config = dict(
    model='class-conditioned image diffusion model',
    dataset='flat shapes of many kinds, plain or patterned, on busy backdrops',
    train_examples=97500,
    residual_init='zero_last',
    optimizer='adamw',
    max_steps=18300,
    batch_size=256,
    epochs=48.0,
    warmup_steps=910,
)
Rows from block 3 of a small class-conditioned image diffusion model, named by matrix and row number. Rows with one number within an expert belong to one neuron, the router's apart. Each number is 500 + 25 x the weight over its row's rms, rounded and kept within 0 to 999. All counts start at 0. Numbers have three digits each. After the name is the row's rms in percent of the matrix's.
After each expert's rows are labels from the 100 images, of 14848 (inputs lightly noised), where the router gives the expert most weight on average: "responds to" is what is common among them. Only what is clearly more common there than usual is listed. The data: flat shapes of many kinds, plain or patterned, on busy backdrops.
# router: router (model.blocks.3.mlp.router.weight, 64x256), inputs 86-128
# up: expert up (model.blocks.3.mlp.up, 64x128x256), inputs 86-128
# down: expert down (model.blocks.3.mlp.down, 64x256x128, transposed), outputs 86-128

# expert 50
router.50 072:547494487467501550471498492459508497521513507546457536484511480482495499453512486492507507521497527485503522518509504535534506465
up.0 071:531468497520530462569479453498494521490489456513468506473526500457516504504526532508538517501488493522506472531475505455496513484
down.0 075:510483548466511533541521495493517526560539531529506488500523498475533478504453503474512480576514477484494511547526481515502488487
up.1 101:520522499518509500539491505488479499529496525487476521540493496511495515480463527513516487452497475482477521542490445508464501490
down.1 095:507461516511489549490506487496461514522510498510504500460486498531518429462538484554525524510503528483498447479492503533500530476
up.2 121:484468479474514519511489470517536551470521489472529476512435489514476516542527483511505485495470491481489490484547527460449525517
down.2 112:537529476500506482505495516501490477514479519512475494480527509473527466464485514469513523497530505517523515451447467503490484556
up.3 089:487501510492521539472492505520472472535477517530469489450437522502497475521479460492526509480497519472522497503515528468471482514
down.3 084:524492516532444476463490526483513522462473480544477473518528502514499553436500520528535484488519491488508502461494464499508480475
up.4 091:491527506554489465492509519512529508479506546513529528520525503531462519494516496504431497500511556561498559536466508487491506550
down.4 094:514484491485475499471509513473490488477505514498466528483497517491503529467468532479468499496493514482481481470506480537500489527
up.5 117:487459499512476501535471532470482519502507480519472542542473493493499546500474553497502500533520490515480464516486495469483462487
down.5 131:495471496527465481497459528505503527497527515512493494515484489498474509440521508572474496520533512532520489528498513461507470509
up.6 089:446493479483507502530460537482490504484535489488460486534476508492480537491491556475487486549505516502510464489482491458503505497
down.6 076:524487470470509502498445522495511520478555495512497520515521487500440508453529531548490495544506536518564518543501545483518485491
responds to: count: one; its colour: grey

# expert 10
router.10 071:526502499512490546502529499504500540542530448499439516497504504495544521468534515491451495510505522478495528520502485520515502544
up.0 069:480502502478516504503460488513547506484510510504515467525467468522487462518500500457558504515498510512502487507511517469478529510
down.0 057:494482509507522512501507518555531521517487512502458507516497564491490493488486489491537514533535498514449496509534520502526533527
up.1 105:475495514496498504498502520525530503507524483465483463512532498473471477523533487500501511521558445507501445500462475468513491545
down.1 100:464512505536499496493480520502537490482492497520502532504500477493498508502543530470475459508506520552466510509481488491509525488
up.2 112:509532457457490523507500482518508478520516487483480457509497457469472484481518476484474459513479477497535476474506544497479493479
down.2 131:469461512517520450522497508481476515498498524470510510528485486501502494510509487479510519492523483459504499509497473484457492528
up.3 091:491485476487477481543452556529473482512496478506490501525470489529493487501477489513478464490500509530437481521476473464453501495
down.3 094:519481514476497537555523524533553478487517461478485506510485513484501454492508496526528501570460468527511515523450508544520519500
up.4 079:485490498519534495482454508491518458470509550499494447535490502535493476528495466470526486474504485533479467503494512459493518543
down.4 057:495474529493502497516476487563562489498496547528473465520476501545495499515503498529525524510536480561455542494513521461497542514
up.5 074:472506518508500524516470482478507438469488530508501483514459492526540471523483482484529516448497489499501492489485517486499508511
down.5 063:512498532508500488548516479551557530486488538485526496491497516550481503552505485506527528519493473532453541518538492496490535543
up.6 085:493524522505485515479532496509465430471482507441484539518507510535528469447501526511525459480513474513458501515440512512456488475
down.6 090:519500487482507461465458498513492531480496484498494470508503480484498506484495486549485520478520499517523505505515520518537507463
responds to: count: one

# expert 60
router.60 078:500513514483506531495507490504475497528509498523469529475520494492507523477551475479470503523517535480503536499507493524537496548
up.0 094:500508495551524496524471514556519513463498509505497484503501525500490494475465525481528513516485491494511460507467465481483505474
down.0 064:541513540470502551546526493507521495528492498473535483478512522483548436487463469462502520521471503506493507514491451575533517470
up.1 082:514501509524474496490520454532480516525436513511497519547515473450523517490476525487517539476515461541504502525495512497467482510
down.1 076:544507536530466512496480494524488491539451546532530504506477523489523464472497466481517521517518487544432512496505516546505493485
up.2 084:495498507499498495502525472502461494491465498478480489509498486498492515495497520479533487449494458527483513521507535490468519502
down.2 071:517491550502493528520478474547501502528482533535573489473531533515515485486518470474502524541551524557437556510521532504472542509
up.3 076:501533464453513487505466485471432489449515499477491489512486471481517513493504544450502463480488491528473483492498534468478557509
down.3 065:480514526478500543540484468544533487524486543514544492487523504508497484476492453484534518526563528514501553504509535507495514522
up.4 097:514482515491490501504490473503443523492490530473516494500493550533500468498476479508480524491518478548532542538447551492496492509
down.4 104:533503496479484528457523487534528505492510475505473490518517510480479500485497494572462503511478506530507491524514487502520492521
up.5 090:513523469485480514512518493490457467504473525533541566516481473495503515491529526512517493465491519524511472527489520489476507530
down.5 080:491462468532540516480481518532488484508509472527487548542524494538533475506527519501493499490495477469524505452528521510504491453
up.6 120:473494518491473498549489480501510502480524455497474517494501495561522508492512461488483534507484522506477525468510521495497498587
down.6 119:526499503465489549472548507485519510481472509506524485510435520505519502476457506523488491525506525525527491477497503495493497463
responds to: count: one

# expert 25
router.25 076:507525506472496544488524472508483507511523481509501502477482525472514518457536483494502564497516501465496540511482531529565514499
up.0 115:473457534537495506503488539529515526476482507540522545512499533498515527498473511480480487530465520577489517530481466509512465536
down.0 123:494458508525476485464490485527482531478493517537497516467483469518489501485524451509483547472560525484493511476503502486506498520
up.1 082:532472482476522481499525501484573475471521460510513504461505491457505470511548511487522504511462506487517508482513527489512474459
down.1 078:518509521535507529536523447506486462556526491493522517488503527507565453538530490499502520516532485485535501479548527515496504475
up.2 091:472496499532490499521457526484513530469499536488511495501481514477516489500482517465513485498482461563453474509448485484500484558
down.2 078:504491542486501505518489460523529526534480536503536481486499517502522431554499475480492541536517506500459496530552546485470473510
up.3 123:526476512514508477517479516500524459499549472433501453463472491489524463537508476493523487514502499480514466490508463503483519473
down.3 118:460537491502528520503522488517506528542503508482483519504507481528520515571477497530458457523513506477527557462522506502513506457
up.4 131:516492521541518490504498541503505496531524510516489514536490508553522503496455532477492507502478486536469521502474448527480505542
down.4 136:503430481506511483455480492488446527483501482570445550518480434531471520474509517506488481464548504462527489469513499509513472471
up.5 103:468473465485490517466461501485502516479457530494478450552466484497494522482545468490464517490503533478475499528469494489481500486
down.5 104:497520508529542480538503526529523492544509511520532491537517501493513519540491506467536455482494460526492497497532474478537523459
up.6 103:454474491494510512550462507515501494427524486464509494454526503430465538524524510511524483507502494472515516483478480454502541468
down.6 100:488491484507507438503504496509512465551498491521511493535529472536505476532521474506525489555526488559503475502527499511483531484
responds to: count: one

# expert 37
router.37 080:559525511517539553476514541463485525542492539534471530494491523479518475469532533487501553530486516452485502528485505526498463464
up.0 106:484474528527523495504498522526510496483516518470475483513550510455528491499501529511492482480482487455471451496476471491495507455
down.0 102:486525483482490544515495475487505496464495509467515489463473487500497494471507486500466518478428539494504516493493489496519511494
up.1 089:487511482463455512551531515511497472494486504490492469493501528481525484543491493504517497513485522504511434516475525463479502499
down.1 085:440455542496496487544523515516508513502523485508511506547513511464530529511521528526509483512539504509550520523558490486503525511
up.2 102:482499517517501444486486519505502470507523506451510452494500517492543464543524456510531500477515474456544454530519504484512522503
down.2 100:532524487484505537509524500482518494496507446482486556472496451496467517474466532538475481515467509520490501487485517527506537502
up.3 096:512472525550514484526512528507493487481486509527513531512478523529496516495496495511523523540488470507511504503479499490466477509
down.3 082:527552511532492503474474521502483506473470484501503465546501511504486463444452539527459479493482473536492495519528529481530528496
up.4 105:516491463467509497546508442531496531508483457478490522566510487465523518497535507482512518507453477500561484490547547501537512463
down.4 111:507550523506493503541526491509490477518509528437513450477487513520554456531516470526546531461470492482449495491474506475434536562
up.5 101:457449497462502526544480533539512497490535461503479538530498512507489542540510525486550501532545510480535503504498524486514516478
down.5 107:490519469492511491528460539469501514494533538481545459504488475494483496488526537527478474530472526524520495533525510445501476505
up.6 101:472508468482493531535511487526502518511487454521494570505538514471505532513494526456552493545490485497572530515506559513543486451
down.6 110:506505480476493482510496521525503520502524511480515440500468489460529496484552509505483499472488497540481466522493505473474515531
responds to: count: one

# expert 33
router.33 057:548497512506489537505519502477477509525520498499511525492515510550509543453545476493479513514521550480519540527499480529542502517
up.8 087:510484512513500518499485460562516535478495489504552460504531520497519508511488477479520536522487524525562458508505522516449508509
down.8 088:497544518502510492517521440495519496504474484468520536465532506497526530509494498491494499463476509491478496442499495498523521481
up.9 099:503511515508535526490553490513492493520502556550495466541532519525523482505526513503475523484519504512539521510519515527530502511
down.9 092:483499438515472490500470470498491542513473523527491493523530480507439495469534496474501496491556482480512476484479468471482482501
up.10 074:538548499489505533525515490519516489542489506534501505512506494507506495547483500483514523522468522527516531566543531488466477501
down.10 069:541536504512514508538504529531544476500486517513541479508484533517499474525506499506520478565483523578471515540515533512475505526
up.11 107:503495483463501507529460504506500539517523458499437472493495531494525507452488514479518536500499554528516471480536459527520507477
down.11 095:493463473475511486484497455520516509498498521509489510542483476486459501519556476495509486501520508462496493496504555472488467499
up.12 136:516491488490520458492496509488502497457519510507509472517489523496461480481527487497476509495532512486462497464555488481520509431
down.12 173:520475490457547455539510493528504523536525507485520449526512506511492508484491449527488521494513478477491512472547493513462506466
up.13 133:490486502496562504530470544507459530490499516489491496516481509498499534501439534471495518523478511508506489502503473511472514482
down.13 144:512541481488484536483486487535548489515486475516455515495491480451516480510536511542493472501511505501493511514487542490498507475
up.14 123:498477487513511477523462503512538508483534493430504445451508495475540468516531502490520503525512506466549474494510465494530521464
down.14 128:488527507514551512496490475501485500552498479459528499515483488551511527532450467522466469486515522500477517452534499480465487473
responds to: count: one

# expert 28
router.28 162:465472483498535458479449511496520463485489477515532509545492516488468459484459499506516512481486479535484499485496538448501471492
up.0 082:560481519499518527508520494468475544520498526489468523485522511508538517507503467460504467497509518486510500499528483503524485495
down.0 120:544455490474532463521501449510490518486555518516473487506512499473492514468493502536489534499519485491495521510517532537485535487
up.1 097:477507491490485502487486482509530508508464513535505468510518460523510544484494577499484510484459526485457516509455473498502495552
down.1 083:522521472527514484505497526518496516523506504441507525494474521471474514526468436504482507555526486549539474494512504525460506500
up.2 111:506501493538485522523523473492531572591537502502478484513488469494521539521504469479505484511470531458481497492477505496446482538
down.2 087:493502479479501498450531581523498485436496488503478512413484529533481470499462537490477512518492477554504474481542455523542505474
up.3 125:511501480508463514490491519484521480516479505505533461508469515467486485501513509476449471472525515480522491507505467565514512521
down.3 122:510526503518508496495539520531509507486541537522453481460509501507528472497506503553513497533505503499511507481512526449471495473
up.4 101:523477458503523513489502505518526474524509540474499482476481522451514525507482510495455503537514499470527514517512514528488539500
down.4 093:450479520495475494500507520497510512493500468517518486514513477500518472511501506468503451512486484519522489490490505499540509507
up.5 157:503530532493505516508474500484498490499517497515497516466461457526525489483491547502438478512548530530511485518527513517483530491
down.5 140:492492435496470496506465514493470531535517512506497483513507514460491500519501502490492522473474497474514526487492465497518534488
up.6 114:503491504506502477501514498450475530495519557472496510506525495542510506537532425477514499507549502505495538522503507521512518506
down.6 090:503529496485467505472528510507511528514493477517480486479436481509481507473526538538514500480429516482522464519530490497465480501
responds to: yellow shape; orange shape; blue shape; its colour: yellow

# expert 46
router.46 067:547544499503481541458522511474473521515496493509499543505513499537500501482497495490452504505487541471523526521498504539529523477
up.0 100:476450480456498515546466475530499468465470490541536489473514511497471511491535474526506519529492501531470459492494489471467476498
down.0 105:535528473511538483495522517517518528516540456526463530521531500458509497517493539534510499523492475519514530500505544503519492517
up.1 125:498498500490515489492508472512502532463479514521539468503519459483520472503526484468497485469491528508475442488504511487494514542
down.1 122:525516496493511448492495550471511538511477507501531474526496484467528511489552528497477474501514478517537474564526527502481526524
up.2 112:502437487475513466545465490562516530490500520509478423535516507474491473498486520474544527512488444507542494480522445478517504507
down.2 099:490470490479504478537482536542502524473501533541502457524495526473475527454466509479509497543493497520525500521530480472498478487
up.3 090:496483476458444507568508480495501473474488484496468532507514501486411556492517475507510476490490516510469491463526513453478498534
down.3 095:480507512514502497505503482509523485538530523509517514506549506469507542517456498513446459494487520512451447458526470485517553515
up.4 095:499520458486527522499505538465498485498503460488523521478493490509489526529495513416485478533519522506534540513454482505524520477
down.4 102:491502540512456477499546516500508528467476509508502508476432492448532488499539514544474477490447481495489503512494543521483505523
up.5 155:477494515517483486522508462512507531546469523537473517560507475497497511475479520495508499494460451511478504498501515497499456499
down.5 170:471533531480516487524504522488514513570463518465474503529488480520476480493519494514509459528471507494481461512566476478477486468
up.6 066:490498509526508483505504499520535505501507513488516510545534490495494507516486493444522525487522478467479501491536507453495504517
down.6 067:533521501487507546486495456513549507521511503527524469502547527525521506516444454489493502517509525540506511495513527479518521484
responds to: count: one

# expert 0
router.0 123:488465491535542473502488494488544454488452499471487505540502470499504495547458481535524492482505471504502468482528480503472500540
up.0 106:494466520458461509542522537476457543566539509484448513497517483528482498508479465504530460522500539486446531509449546488478483519
down.0 106:546512499480494494473522522512493480481469477513492494455458520512472473473442464506496524529480485535534499468520499484497539503
up.1 107:480526475482447478552529555476505527489486513503536503459479476528493549487560530461472471553458494484494486494480484502511537479
down.1 109:506453514535495528518507502508498468496515496539490510482509514509530461487515505470509464567544509512481516461471558529458505478
up.2 086:518514471468484468522484509495501501463466545510485523506497489512498484482510497506539540485512471512487483560512539483532498534
down.2 069:452505493494493476511498533471520513509501502491505504523465469455499517499554572489489471497490510505535469527528475485533446476
up.3 095:505518460475488521509476496517529502498480546500485487526507495493502539444513511485518506470521456482514514466489471492546499514
down.3 094:511492526537502519525484510531511488507502533486546530521482501508517465498533432492511544537509492524474483525426510552476543507
up.4 094:496541484520501531469546508496470490514503507528491525516522458448518548534514528465479474504513500463474529509511516510506519505
down.4 084:496476500488499511494519475508526461507464490464540501487517504528509466505530434497570507495484531437497489452480497491471512513
up.5 112:493502502471509568526533498441465498500524516485454512521540462469503487498505511412511506494482508456480490495493502523473525506
down.5 096:500496517496490505507542476494464462492464510546466506494493517530507464517484462462541523506517453499482538498498476539495531514
up.6 103:536495478467454502535481518479452525519527427524511476470512529496486524501506530493478503572464518498497506501506505504508534500
down.6 099:550491519498519474499514504504518490473487456501528453449480504509498491482479517514486490536480509546584488541527495518509506493
responds to: green shape; its colour: green

# expert 13
router.13 072:549523529499481535514491501471508514530510527491470489505550519504502459456508489506470488545482507467527476502520460529527481524
up.0 071:464489489555500511513524504530459523487468481519496536514515473448479562506489482495533489480496488471490551484483495492522537482
down.0 080:497512537478525518522515472493549496518508492504527514496538564493482519530453496477547479507527520489488507494504480510514526512
up.1 111:498527492497500485527536496504561514500483477501503481464520498466497525516481558528501497477515500525465481479533491454522536484
down.1 143:537570487468502538527529503512539493506490483484532502473522519465521504537479540483503447529466497546493505512503486521516546488
up.2 110:496486487543483498494504520535474517534512506582523582526445491530523525526492527478478511521499477521516548518505516490497503493
down.2 096:534527534561474494484474505505505513541486520512542478532503529505525512488467470548454506490528488522476474478533490459477482539
up.3 073:481520484536487482496520509505454479530477466575509524523492496517521547516514527494490487491518516565487528496504552492476500472
down.3 075:524557534508534542529530511530547508567507490488529470532559539507542544550463490512506488535504522487509534476552470475471505531
up.4 063:507482487474501481488519496496455504529507450518556491508469513528452525484511520459512480466502510568469547536504551497502500494
down.4 066:501521542536512486504527540533511517541522503507528451535546536554514527520486483511500477539519502496500529467534484467493514548
up.5 112:510569487493504516548484471526503502494458523493516493516501473495511526491486463451478491485491501500499490462505486459487516523
down.5 108:488485519507477489502476505466487460472467547506533506488492510518457437495476478489473509494471517498467478522499475482482477524
up.6 061:478532484502535488516540466495493500493459481529506553537508482540460542509477505441511449484523508492520558492502553500480517472
down.6 062:527530532507534505526525525491522500554499527514564467575557510543517521545467491511495465545515521508505509476553476485490507533
responds to: count: one

# expert 56
router.56 148:460491474525510441454475490503513496469465524504484499501469482527480495494507472509492487467514503542480497454480501427519503500
up.0 078:526513492441502493546479531486510506525487493510492509501507457472518504494527501482506455523485463510468467496525511457493513509
down.0 081:478491493528517512428482484490489527479508523493525529499524474528458545456486502493479569426505517464546534527485487509567526474
up.1 117:547554525468510509474530522492510516517535509479506524528534541508507534493482547471539485518493500501511455470505512504500521551
down.1 103:489464472552479519519493487498500458481506457502498484507517430485485506488502499509473489505524534488456537522484479499483460453
up.2 077:511510533500521537537481521498499517499530503521472546506491508475555497495491545486498505521482464504532503522507481522522519506
down.2 115:544507521490505508490542502496453509474519497535477520508462515517537477485522523522502491472498472507524485507501491540546507512
up.3 123:519506470527500525504534524481495535486523493514503521564530492490492530488503462504506475510544479504471510493449479499452557466
down.3 094:497491516480505477486457522526513490492474500509467475442503508490459485531489528503485512554474511500516459484520521512549459491
up.4 113:532502540525503496507487505500481538506441503519491500492476477541483512530499489488502457521485485488505473548543472493505536512
down.4 088:476515485494501509526488560512535462485539493509496543548533505459531457492488516494490533504520482544496472516466497509470470478
up.5 100:512510496486542525491562514513509501513447494518547504447521515463508525497456515493470462469491491514504482505543516519479459521
down.5 091:470485504511476447485463518489465498474511486523472481551543478493509468542538499479543524550482506478480482507483515484509530550
up.6 079:513505468521510494500509509502528505532544444496540519456512523508509504500521500462522509527508539538491524542472550531520491454
down.6 066:510471504484478505501510463528476506495495489492483501507506494493522488507518466526518535506518481437532489485523552454469503543
responds to: red shape; orange shape; frame

# expert 22
router.22 147:495485490497479539516478482502492497493502510495471485493503483521496474484529502518471524437504488523460530505479518422516476453
up.8 106:495482502522510506485517490489482504557487502504482492494509506447556491483452486497495465520495486475521480507492520530484496526
down.8 094:522477509476510504508511486504488491473531541505488467535510463512468510535511517482501505493541510503518485541507490495539536500
up.9 093:509486492481541471497466505489538487495512515474484469470507492493492507515495504476555512527503544443518442513520521475459479466
down.9 090:461494521479491535549488522477472475486513522491481519454502505530510502458500483531474535461474526501463533480487467505513496547
up.10 112:501503471487531504469528510477510508498500509458485461534474532532499503530468466470488531475504508488498495452481492523482530523
down.10 094:467515480508508475468502507555488494522506460520474545485547507523520513465510523534537526547508501513481465509498486492487544529
up.11 090:470527499462492498478502506504535481506496492499528490476515539487475513508487496485543470545531517464516461507455467515456516492
down.11 096:488528504513458478466519500479456454520467485459493460502502540537533481501487459510530574475491507495477512475443535476464535517
up.12 104:497526486487478510479528511518518536500469500508508514499493494493501509512459488505515458503497497494478505497484493538510509551
down.12 096:517502500512524469495505503476501424515490477527492505511520533494523521462533501525501558520483495507540506469491502490502528457
up.13 109:496493474496517496492471458472489512456507485514514476501517515521533536496472485508543469496492459490473485479526486602509509499
down.13 105:479502532486481506517507522553518508546482504542508528517508481462458497473490526480488527506537560506520523457497531471493498536
up.14 099:504550501484505487503532501525501500493488501461500476500507511471503481449491496501506487520537501525470532480459447498475500532
down.14 090:475479487494499532506528490483487497523479514503476494502495462509520490519478503476500482486518494492487506505483518532480514430
responds to: red shape

# expert 30
router.30 090:533492473534525553520460482507505547478488514516480514510543472498473535500476508470466455523498544499547498543522540508516504500
up.0 135:492523466545489497486461509521531525463479543506484495452550527490466517541501446486537525516505539480523505531496528461497472509
down.0 142:467487515547520489495470477516456513493502509543455523498507480517535502519521545503467549492556482498552521496531476520520506444
up.1 067:484480495517512464472495549448500518496516528539491505543514522503525528483493510481540496478490518525470521460460447509518491559
down.1 063:468462496524546509512489479512496532491540512526504511517521524502496529528495488420503475498521547487514522524522528505531537425
up.2 151:498483511507515465505476507483526477497548475421510470448494490477526481510529498488529511498526494481512474494501450507530528475
down.2 167:472519489511539528518496493523517502509526487467499487507514473518521516545500513524445451523494523499516528493540512485498484456
up.3 106:509531478445480496526505517480508515480542481433499466514488500458497491489521495489517431526478474471491479470477482521495537499
down.3 120:488469536527491445475482483491481490503479494488463479507462492498507527486506497501510492460514431478484469466480459502484492544
up.4 093:520496507500513509471506484458500506536460500541507520542475457505469521488491488519493522474484463514479485516541492505520490564
down.4 087:460451517533550486494470521495502505477518513490552481522538507490506475523505466473490477507537553457549471483530499470521530493
up.5 124:524539489463518528482532490525497514514492501465503416533511493499491455539487485483511530508536475477517474478518522483434476528
down.5 141:465454495498505495509489490482481483470513515490521518504483522520515482515510449477523542467519519458493498489485509474483513529
up.6 085:521510474488487528505529527476508493467533496488513481492530564523487453466470472478506490457500485492474519515468551465456534502
down.6 088:478438489518535504514457511483506503485553510472515495524532510505496518540508516467487471547486500469500500505485564496531479464
responds to: count: one

# expert 5
router.5 075:530532511478500562480541518490458520524511528557489513479491506497525486485507501504478514544508536453518509504506517527521504468
up.0 083:502495499503481487452479511519531478475536531491482485503500487502466534517457508457529451469510487497451462498501493470504512532
down.0 070:471529528460515506546510531501533480493475510494532462512560545515503490537488469489507472529518536506501526481506508473513509522
up.1 089:483518485524539455482463510534504518501483526508485485525509491499480510505476510450488447485491465534484480481500475478503486508
down.1 063:497477516499486502543483497557508486508485494505464486502492521529494491520493454519515503509542485530471547493569523495515532505
up.2 070:474486472478519483496478528522501498496503483474479479486518518524480511502548488439534504491556478532503501492474496424457513501
down.2 059:468479557521509505531488512531494473508503527492529465514506536530526506499481446500527475521533515512464502463482506485479561512
up.3 095:461517500513513501480487536498509489464528503483487482513475494484465515521472530468507483501517522492500483511545488473500481500
down.3 081:455495529450507492539462524462519492499501540481509490529524508511446478508518494512515473551475534471526513526518537454504488509
up.4 092:495502524518525482490470492530530516480489516484508444525527499539514500519489497459507523476492486525517499445519483491460512499
down.4 070:520496558527518503537512510494507438514479496488479459519521509500536466538491486541535491531500461527491516483532524508491577529
up.5 090:485488475516531471472482494504485513490460505496502485536510481521481535524468485455489443466493471537484481453510471487510473498
down.5 066:499480514500517511553487497544541486525485519495496449532513521489512478506494453518508515556554491536487548489557532504502536498
up.6 122:465474494482513528528462483484454485481493522521496527464428482498549508496541529480465487477491569493492500462482488489517506461
down.6 136:508535499504487504463484509506555474504486503507527485509512486510484469510504466532513503547475489541483474483467506481488482518
responds to: count: one

# expert 15
router.15 068:502525499474475568512528472473479519498520489522458531483522518501491517452544518481525531508499538450515544537467497537542493477
up.0 131:529551487492499509496504483459487465518492514504495538508501482553432492506476465501475459469479494482478508511531515472513489528
down.0 134:536485496510470497459493517510488516482482517514485511501480508478518487460509514547468523484503500493490480528500519489511482526
up.1 103:511518556489500456525532507485511445512526490438503512474535543527504463509468499526524455466495476498495501528506497499509474465
down.1 100:533475454498488509449539488520453526469499467513462540491496482473542503496556500475511537435504481461534492495473527526550507515
up.2 068:505501488464489501470485504503454451505491485537504562510478480499553531521519480511484483467491526449488506493485530477504500519
down.2 071:528510506480531550507519507523555483537502493472531496514534543518529485518510522484542487530536521554489523527490499502468524497
up.3 142:543538496479471524485520494491480513558460514568495543520469489544474520502477481515453497477505502516494563544494557491501458506
down.3 145:517511493484522503459511487508517478501485466501471503524506496533469501524477483553509505478505510486516491484519519504467484511
up.4 088:505512457469494481470499477464496512492452509534510527506510449526473509486514504530495505498468513546532496516546526458563501511
down.4 093:534524535495531557511501527501536504574489511496574510461523496508532486500470525500460507527512506518522543524517498470529510458
up.5 168:484504539514502493492503516483474521497498514538508501546499519499494542509470557524492499447501510518483482536461461494493506555
down.5 203:490507485501525518489482453479461490501501492496484547483510471514502520504516470469492499492499523458508537470496512513527506448
up.6 101:454465474476533509500512555453516489476499506498518516500521493496449526488495508494514471518498515477484517466463468477492498493
down.6 093:501570516484525524526531490475492490526494519456523480497515548480509478500447492455496483535478496472466516498501461505480520503
responds to: count: one

# expert 3
router.3 105:514497490505519492506505498479498478491505502510511506537519505522508439486476488495499480510525481542526468534509468488516508576
up.0 106:532496487479508488479507507515516476492512502454546403503529460480504469509513506482485484486493449514462509483499544459510447519
down.0 105:498519472468530544489497510504488499513469530517523493532491502542504453501506496462490465486504536467501465530487539461448495506
up.1 100:512474483474501520503531514478493492523525504498455519488487455500469473499481500447527493509444500490500504493561516442517486514
down.1 096:501467499492479479494523509505481484481469508485510492486473467516479473489512479519474503559467479537503506491535501491504463469
up.2 117:481526475517495513509498500462428449469460459512512525530485514488517489490473496492446487493484526481497511531506495468507517506
down.2 106:493534541486494531505465513467483451472505505494474482491500503537497472540472492501508533481478456513479518543546517541475531510
up.3 099:515494483497496501493490477510475480458493469528469514508486473481447476482498493519501505460501494523547517514557555443523511545
down.3 098:476484537493493497524492507502525544525490500516504524504474486512489573491529508526484537500510558461440512439501466489465465475
up.4 104:484494468487502494518486502495489501478490504468511457509488516544478499498467515467489467501486492499496510481488544481454497518
down.4 115:506480453521496491473495497467477502466485502509535474541478522546461520546483496503490468506491484505530500492498536469482502496
up.5 089:477490484542507482498500544476517498522498481524440498497495469480490552523529507454488522518514528470494505479477489501481520534
down.5 074:469535514521509455490476514513487486528512479518524475507528463485518532515534514514493513485542485520475522485505449446461519499
up.6 107:518498508494530494519486545478517515493501504475476473493481492510503480509501498498491523506486522462509488506503513469445504505
down.6 127:496528513509485514545483523473505482498480497471497475444493469491498486528480511536525518525459472500497509502489503470453493535
responds to: pink shape; its colour: pink